A small image classifier, trained from scratch.
Model: 1.59M parameters, 32-pixel images, arch convnext, norm rmsnorm.
Training: muon at rate 0.0016, 19800 steps, batches of 128, held-out accuracy 100%.
Data: trained on gratings and oriented noise at many angles and scales, 197500 training examples, 12.8 epochs.
Rows from block 7 of a small image classifier, named by matrix and row number. Rows with one number belong to one neuron. Each number is 128 + 32 x the weight over its row's rms, rounded and kept within 0 to 255. All counts start at 0. Numbers have three digits each.
After each neuron's rows are labels from the 100 images, of 14976, where the neuron reaches its largest size: "strongest on" is what is common among them. Only what is clearly more common there than usual is listed. The data: gratings and oriented noise at many angles and scales.
# gate: MLP gate (model.blocks.7.mlp.gate.weight, 320x160), inputs 108-159
# fc1: MLP up (model.blocks.7.mlp.fc1.weight, 320x160), inputs 108-159
# fc2: MLP down (model.blocks.7.mlp.fc2.weight, 160x320, transposed), outputs 108-159

gate.69:147088188171128069127096122126134131142095132128129093109122178170082155125145159126139116115150094138122144119120167138118093189087155128114131094086113123
fc1.69:139151195093127144164121179123181131143123134103128195153117161144161163124149108163176078151141162176105153146136099146138174135084123109134101136059074212
fc2.69:181076091176117056116116074113115138119115133070087077131116162133099143136105098133141109097130073132076160125102113156186073121152121078129144171138181145
strongest on: stripes at 105 degrees

gate.1:169115163163118103119180172109122130134111101120143137137126099098082168082124116121064114122155140169148179163126105152143145164142097163107105136096143169
fc1.1:120138112131169140144124118150138164131177104169124123129122139138138136141098164112161109128122151174033167109089139168096076151171095099087132160094082136
fc2.1:121155083145151150138113055100121154149136155142053107134134123107114133148130126143108096142127121183137135116138139171148138153154109125108153107099211066
strongest on: stripes at 105 degrees; sawtooth grating

gate.95:139128161160073067162042112133144127171154182134092082122112202125143149095061129138243138111128121149229083134082108112132105149144157153181148093133094095
fc1.95:093168146146173169076176122133089141100172106143144096166132117169139141155184125126135108145123101082000149168082115137140159092082110095080087188130118140
fc2.95:136130118131102159138130203127112174141137093166208220139122119165166115127089149144128136168120161144168135190155166126136150169145148195122130107155107057
strongest on: stripes at 105 degrees; sawtooth grating

gate.75:105122152077181089106115148081101079096116143161089183148130100183127098164137147148171117098180094120060136159077130086089129135143105158115157120108096105
fc1.75:171152087112143124146075121175151153135101131163138081136182131077149156137108090089098135171115184143141095117162057139108188104129122122143110073118112151
fc2.75:157144120128150118170107126101095135119178157154084145100148049142153127113108077096047133106085178119146196079076101130170078111116114100130047111167146110
strongest on: very fine; filtered noise; stripes at 165 degrees

gate.222:082120151182104129124115099122111105159101055134158172129090164115092137159138072163180141125151084140138097117129166128152123120134130127098084140136106112
fc1.222:155147115122165138169153147113095150135167193080134105082113122149155109142142142098167141074084155102159110121093113162114164153118108120144165155183152164
fc2.222:118132135096141122104131089210114140142136155121128116154138150026107185119149076131137141110172132149100106092170144137097140114164112125090108120152127180
strongest on: stripes at 60 degrees; windowed patch; coarse

gate.190:198222173112154118124081138125066122185116074172089154150132166142104118116092199105141085103131079110131080083071108037127164098123164160076178082173193084
fc1.190:105092093164163109137115120176135126129097102159133127105122053131068107130162087152134129160164121120109123132065196127163164104131191124116096102164149164
fc2.190:164131191145123130155113129133141097139044082156112140132146112111133139116135143158141100130153125137126046147146143150107177094093132096075137114053145046
strongest on: stripes at 60 degrees

gate.300:142185143113116171139122133094106102157126202157102123093118146129175129062039144088105153150163126120092119121141155142077085115109144154103140107229186104
fc1.300:170192149066148094156110138100139105114126143075108163117103156076148134140130092186164070153103150136156114110102181084144152158123169147128192151148127133
fc2.300:125125062165108128102110180061093149093149156087108146081147166134129127060091155165123127124097140140123105129149103146123112110160079129211145094148203075
strongest on: very fine; stripes at 75 degrees; stripes at 45 degrees

gate.79:119116102133107099113086189150147142030110121110165057189125171131103186123078084167102135125108105115159106159093124176153145142157153165158161108133107101
fc1.79:081108149129168093123104136173137142021121095176201077180138155123087146124100077139121160164098102145132135127086126149125135136155180198122187098184111158
fc2.79:159168187146166070151165108152127137133122157211174147156163076159113092124122170154117146162136131146133092097148124148166075135119161142069086173114120097
strongest on: very fine; filtered noise

gate.297:095131130133157110073066125112181078163149082111114129074132130090104131114135105097130168127065151110100051121098103116166113125114162105103093134155166103
fc1.297:118122093123127152192157100135144152111114246100128101175101082110153130176131128138114132098162134146183163103143120177152150123141074145110143163084058144
fc2.297:131093128128125206136135111140149153185105110132166146154127165061130117161163075136139143113150140107057117161116126123104102121139164130137137147131142103
strongest on: stripes at 60 degrees; sawtooth grating

gate.210:113201117144128121059083177093092106182163034140153119074156112154109136070105194148117093131091104124137088116123110106154151153117209105148192111217143123
fc1.210:100144166162086133176086131135138153058126161148153162200111122127148130108116202120104165146105140199145123131105142102092121121118153155122182155086102145
fc2.210:116132159113139166129078127091152129197151156150171079079144135165135087103154108164139132156150114130081066112161121164089133162123070152201111078152175071
strongest on: stripes at 60 degrees; medium

gate.39:101096126144179129149095183087122089077082061124168160116115092140052172136150165096132121119127051153071145067159134152107069152120139157163094085117102097
fc1.39:150129135128173128134120123134144132115109119070184117112126109130090115049139168109113119178160214164095161064168126112157185123088149117141125099115140146
fc2.39:139117095131141119130114128058138081124097126129186114123158143109127045073144131122117095100091138125115089110154092120167137126062054148158152092111147119
strongest on: stripes at 165 degrees; filtered noise

gate.193:112146073138029123115120080116096103121092138133153104185187141153175139098122065053118097130062132169121133105070100126132172081119146153111156173157164096
fc1.193:155156143159076128128106146042139128129138150121132116084115134096164101126116183145124182103159146113115138111184168049082180111146162104126051092124117137
fc2.193:080119110147092097135059116174181122146072140159130118078130144099161159144141136102184128071117069137158104078085197148125098143092169120061093160145117157
strongest on: very fine; stripes at 120 degrees; filtered noise

gate.64:150142035186103134118168149192097077059076121138213125149136187166141164111107108114138089102092124126125194135154196092113182147124159127219149109105134131
fc1.64:127134106169092094133195124142148086123089106150120154136167209104102183163126108163108079149124146146091163116155158106200193172097154113165143113116138130
fc2.64:142101181149115143100135079156175083162102082136155060108119140174159086110107142148098067138097145117137144069107101117084082140148163142114120137123140166
strongest on: very fine; filtered noise; stripes at 135 degrees

gate.272:138073160141111069149163066101157143145068138179130118118099169133074109183138160155130071045121138125088127176119144103132093142153158141073100157087200140
fc1.272:110156136104113152168110122121178119093131155135129179140102110110106152127130131076126145176106143159072118130159145128118165161132137140148174149061145082
fc2.272:110133145143153114139141106093118141112153131093105094102091097133125092181114110097164146105110107121117161117129146169180140141075147142084133107075120114
strongest on: stripes at 30 degrees; very coarse; windowed patch

gate.312:129110103156100141187109165110139143113139192097089132130125134119141111084111132111114128116146129094113117162115129141175121088158121063143110163094089075
fc1.312:162130151125088136151116108149125118111132093110128104174083144161095106158087142138102144152164146098113126104078144177094108200143124177146094122153172192
fc2.312:140169085086105110102098118161100118111107121154131123196116125140146132100146098161118163092155098112136092086179088146157128138121140192094093149163096133
strongest on: very coarse; stripes at 45 degrees; windowed patch

gate.166:179145074255087154067088107156087122122116124156144109181163147137056104074128176120157094098090149064161084118103126141148148158167166095115135113105145168
fc1.166:077080107117140100144097111145135141150140146122134130111086111153131172141165152173109108131200107181131138147151150204120139071161143126096157138154145076
fc2.166:111136094119121096100097077139139166174105101071152129130151047095114127144150066140188129130101128116107125087159105184120163119126167102177135114125110120
strongest on: stripes at 60 degrees; very fine; filtered noise

gate.192:139095163169093126160124144173179193147138197116115146161132096156109088080122106122128075158153132192106126127051132130116104090126125139174116132111099129
fc1.192:079088184171131185112090116122115160061132095114139129095126122089141124051095108118165142124096162109186162110179124117137133116163118144161139069130117143
fc2.192:126166165111086064078196079087133183164147131084119091145103189147158167105169143094130159146140097157150141103126059162137152073073106133175084136112144124
strongest on: stripes at 15 degrees; very fine

gate.164:049123143088137127127096109151143053063140046050139129178123098122143153134108090107181128124141113140100164090128157144167187169113168124058114135113154175
fc1.164:063141166131143087119104203146171100153141096073097135103134105111102131127141130146093133140155147092077139117143145138151223185140162106123082200114104197
fc2.164:116109094164136129144114102099146108141109104155180129122142155170100048110138109148087088172126131152171146069127168136117121150112158088120177130104154149
strongest on: stripes at 105 degrees; coarse; stripes at 120 degrees

gate.135:126168123177121115129138111158097176143126084149118106156167126092154102131158125119166121121083150122155124029111101095182056120193151138143178144095114140
fc1.135:157179118141083189113086138117157118057104150125157146116135147115139127133100143113074148190142135118118119241110147130127121160079101099162163072099112143
fc2.135:140127073084138143165164146119199089141119118138125120078146113106150125094144080141100167103096092141168129138153105102132159109136150135124132152057147133
strongest on: stripes at 15 degrees; dashes

gate.301:086186121147140127122118121143145140103091123143127172103085122143143131125144143073132120127136067106109130137166142162144087138127115122126122134053125080
fc1.301:117076104090075159140143143137123143118144129089104112107165133112151060089115085188150111140136154123146105103113156110097116125158136109169196106189111161
fc2.301:157177075110082137138122130125165152056125067135173156152125147177139156100117162104108134137153114088119116136117089067163105144113106096102110170097137144
strongest on: stripes at 30 degrees; sawtooth grating; coarse

gate.299:165117100169118157183087124140144089145115186147085164188149177142090159140135079118137141092135117080097157151126105151111103123137127140139119132122084136
fc1.299:110104092116106131128141087133144089096159154117139180142088175058125114100109199148196126152161190078127139114104167073140180142150161120144110112106146107
fc2.299:048139120101146126065153158154098123166101140054102103104117128125123083097128136171123119096152148124136150125145080097111127062091106118202124125146143105
strongest on: stripes at 60 degrees; very fine

gate.245:085103173114160124109095079086106142099111104115087082109185166137085131075073091109177140145193080189122105121107113121107132103120156121216084132112125157
fc1.245:139164091163113147161163106091121100135175053135141115120157097209132115167113153137091135098127150086112069097159114085074102154138125091060074114062150081
fc2.245:142118142108155198166108175202149133148113125138203161124212154120134093125145120135116105173126167150180141115155135118125153145110116160102144138102112168
strongest on: stripes at 105 degrees; very coarse; sawtooth grating

gate.265:177048145116107126177148108119116127128128110106136070139105116225093081130147112128104094171167117119177184180078078157152117127100132145078069154159101203
fc1.265:134119121106106053130118133116117122103172132152145144150085156149107107116127140115129140104159138125127146127098206058134198151137118114098157129133135107
fc2.265:175107143146102150091113177034149132101161134145149162100116118100116134082091127084104103139120122160130116130130192165131089095099136153143100093143143117
strongest on: very fine; stripes at 60 degrees; stripes at 75 degrees

gate.251:097067168117121108144108079139161161169088123131100121127122201143173152092086152113146116130136109123133175139082113126154128173098081066133102124101089151
fc1.251:164133201139123125129160085148118138135154097079151145154114121156091140127147150144104121189159139187172138117113160143118129151114146160109066177088135187
fc2.251:123161131172090093087135120134070108144100154119078127162121152143106136194101148145096153081145085158143117121132130122148138094118101127137152113074208118
strongest on: stripes at 105 degrees; sawtooth grating

gate.195:106137025151124145138120119170108099193108104094117138164129076139121159127147156124118162113140145133142084126087168120110081103145091055092096084169154113
fc1.195:152129141095134137142121101180099155171165123102094190160169157132118129183127150126117152084134078154157169122097148126156123100151080119127140112146141114
fc2.195:153148109201081186142107154109103108144135105163163109135224134125135092131092072159139089135112157015119145139121183087127158121158113157108070106151095137
strongest on: very coarse; dashes; stripes at 135 degrees

gate.53:121217140146088087107134095132103143130151085155167116110157178159113087177111141100110152123142162036109141155081114109084107149150115119141109150112137042
fc1.53:121164115112102066093173107110108131130122106139133113097106173122088088169124141091125118112136188077132125123087152096115133108145117153138162141151131136
fc2.53:112108098078105064069155166151093148100124080111115156147131067166148183103137167126071158139166146108187145129105067161111098143093163099113116179154093110
strongest on: stripes at 165 degrees; sawtooth grating; coarse

gate.99:117115140152125128140129153163108058152124151147145157126132118090108159063134092147153087133156158174116130193091085113137129113137135114129099157070145130
fc1.99:118154098067119101107157146134143118127096151138121086123117140141091178177104179153087114129135107105182153061148120140156034119066123138094129120077109129
fc2.99:128082105182180099109216120124119160143101051122085148079154120081118123097083113101092080132157157119171103112118123113135161121132143150112049100123130107
strongest on: stripes at 165 degrees; sawtooth grating; medium

gate.269:115085159156143100073121168137130138120068098171065125150120136135111154097125153171155141134038113116125158169168120095105134113120097143064131190162138131
fc1.269:154182097132122108123127141110131118085159136112060109128142133141146129131133096116116109105164155135114138074137157170150126108094176123156152134147124148
fc2.269:122085120106128104167095127200097095137123172128169148059171100154126126067100163136147142141127121150151106222096115146068102108118061111133115136153148161
strongest on: stripes at 60 degrees; very coarse

gate.201:159105120131162126112167151121139155185055150115116140181136151147130113130112167122079084079096035139130126180091141141149108149099166133188171118138131127
fc1.201:119128178125185159116108107124143140124098113161171158098094136114110131134102144201107110155115174133122052128106149153124096107138101136105178179093141122
fc2.201:074129158084133152139176163107155124133143156165145137110148177095123145090070136177140087146094150126232147107149174142131166080126183144220118067184109091
strongest on: stripes at 105 degrees; very fine

gate.61:064124131187063168114156099118175139115112122178154150122095164106133137129096127125074176075107148153142105093125098187148076134116080169086111169109117149
fc1.61:118111158112155111134121115145149163082112131131139106089087129139125171191115153170089158105060115163105083149109130132153089169158119159091127133142082095
fc2.61:080062106093137140098163159131100141140182111104086106125147122161088135155083000171119100156121106138173089111145162155094137120135121174162135158105170125
strongest on: stripes at 15 degrees; very coarse; windowed patch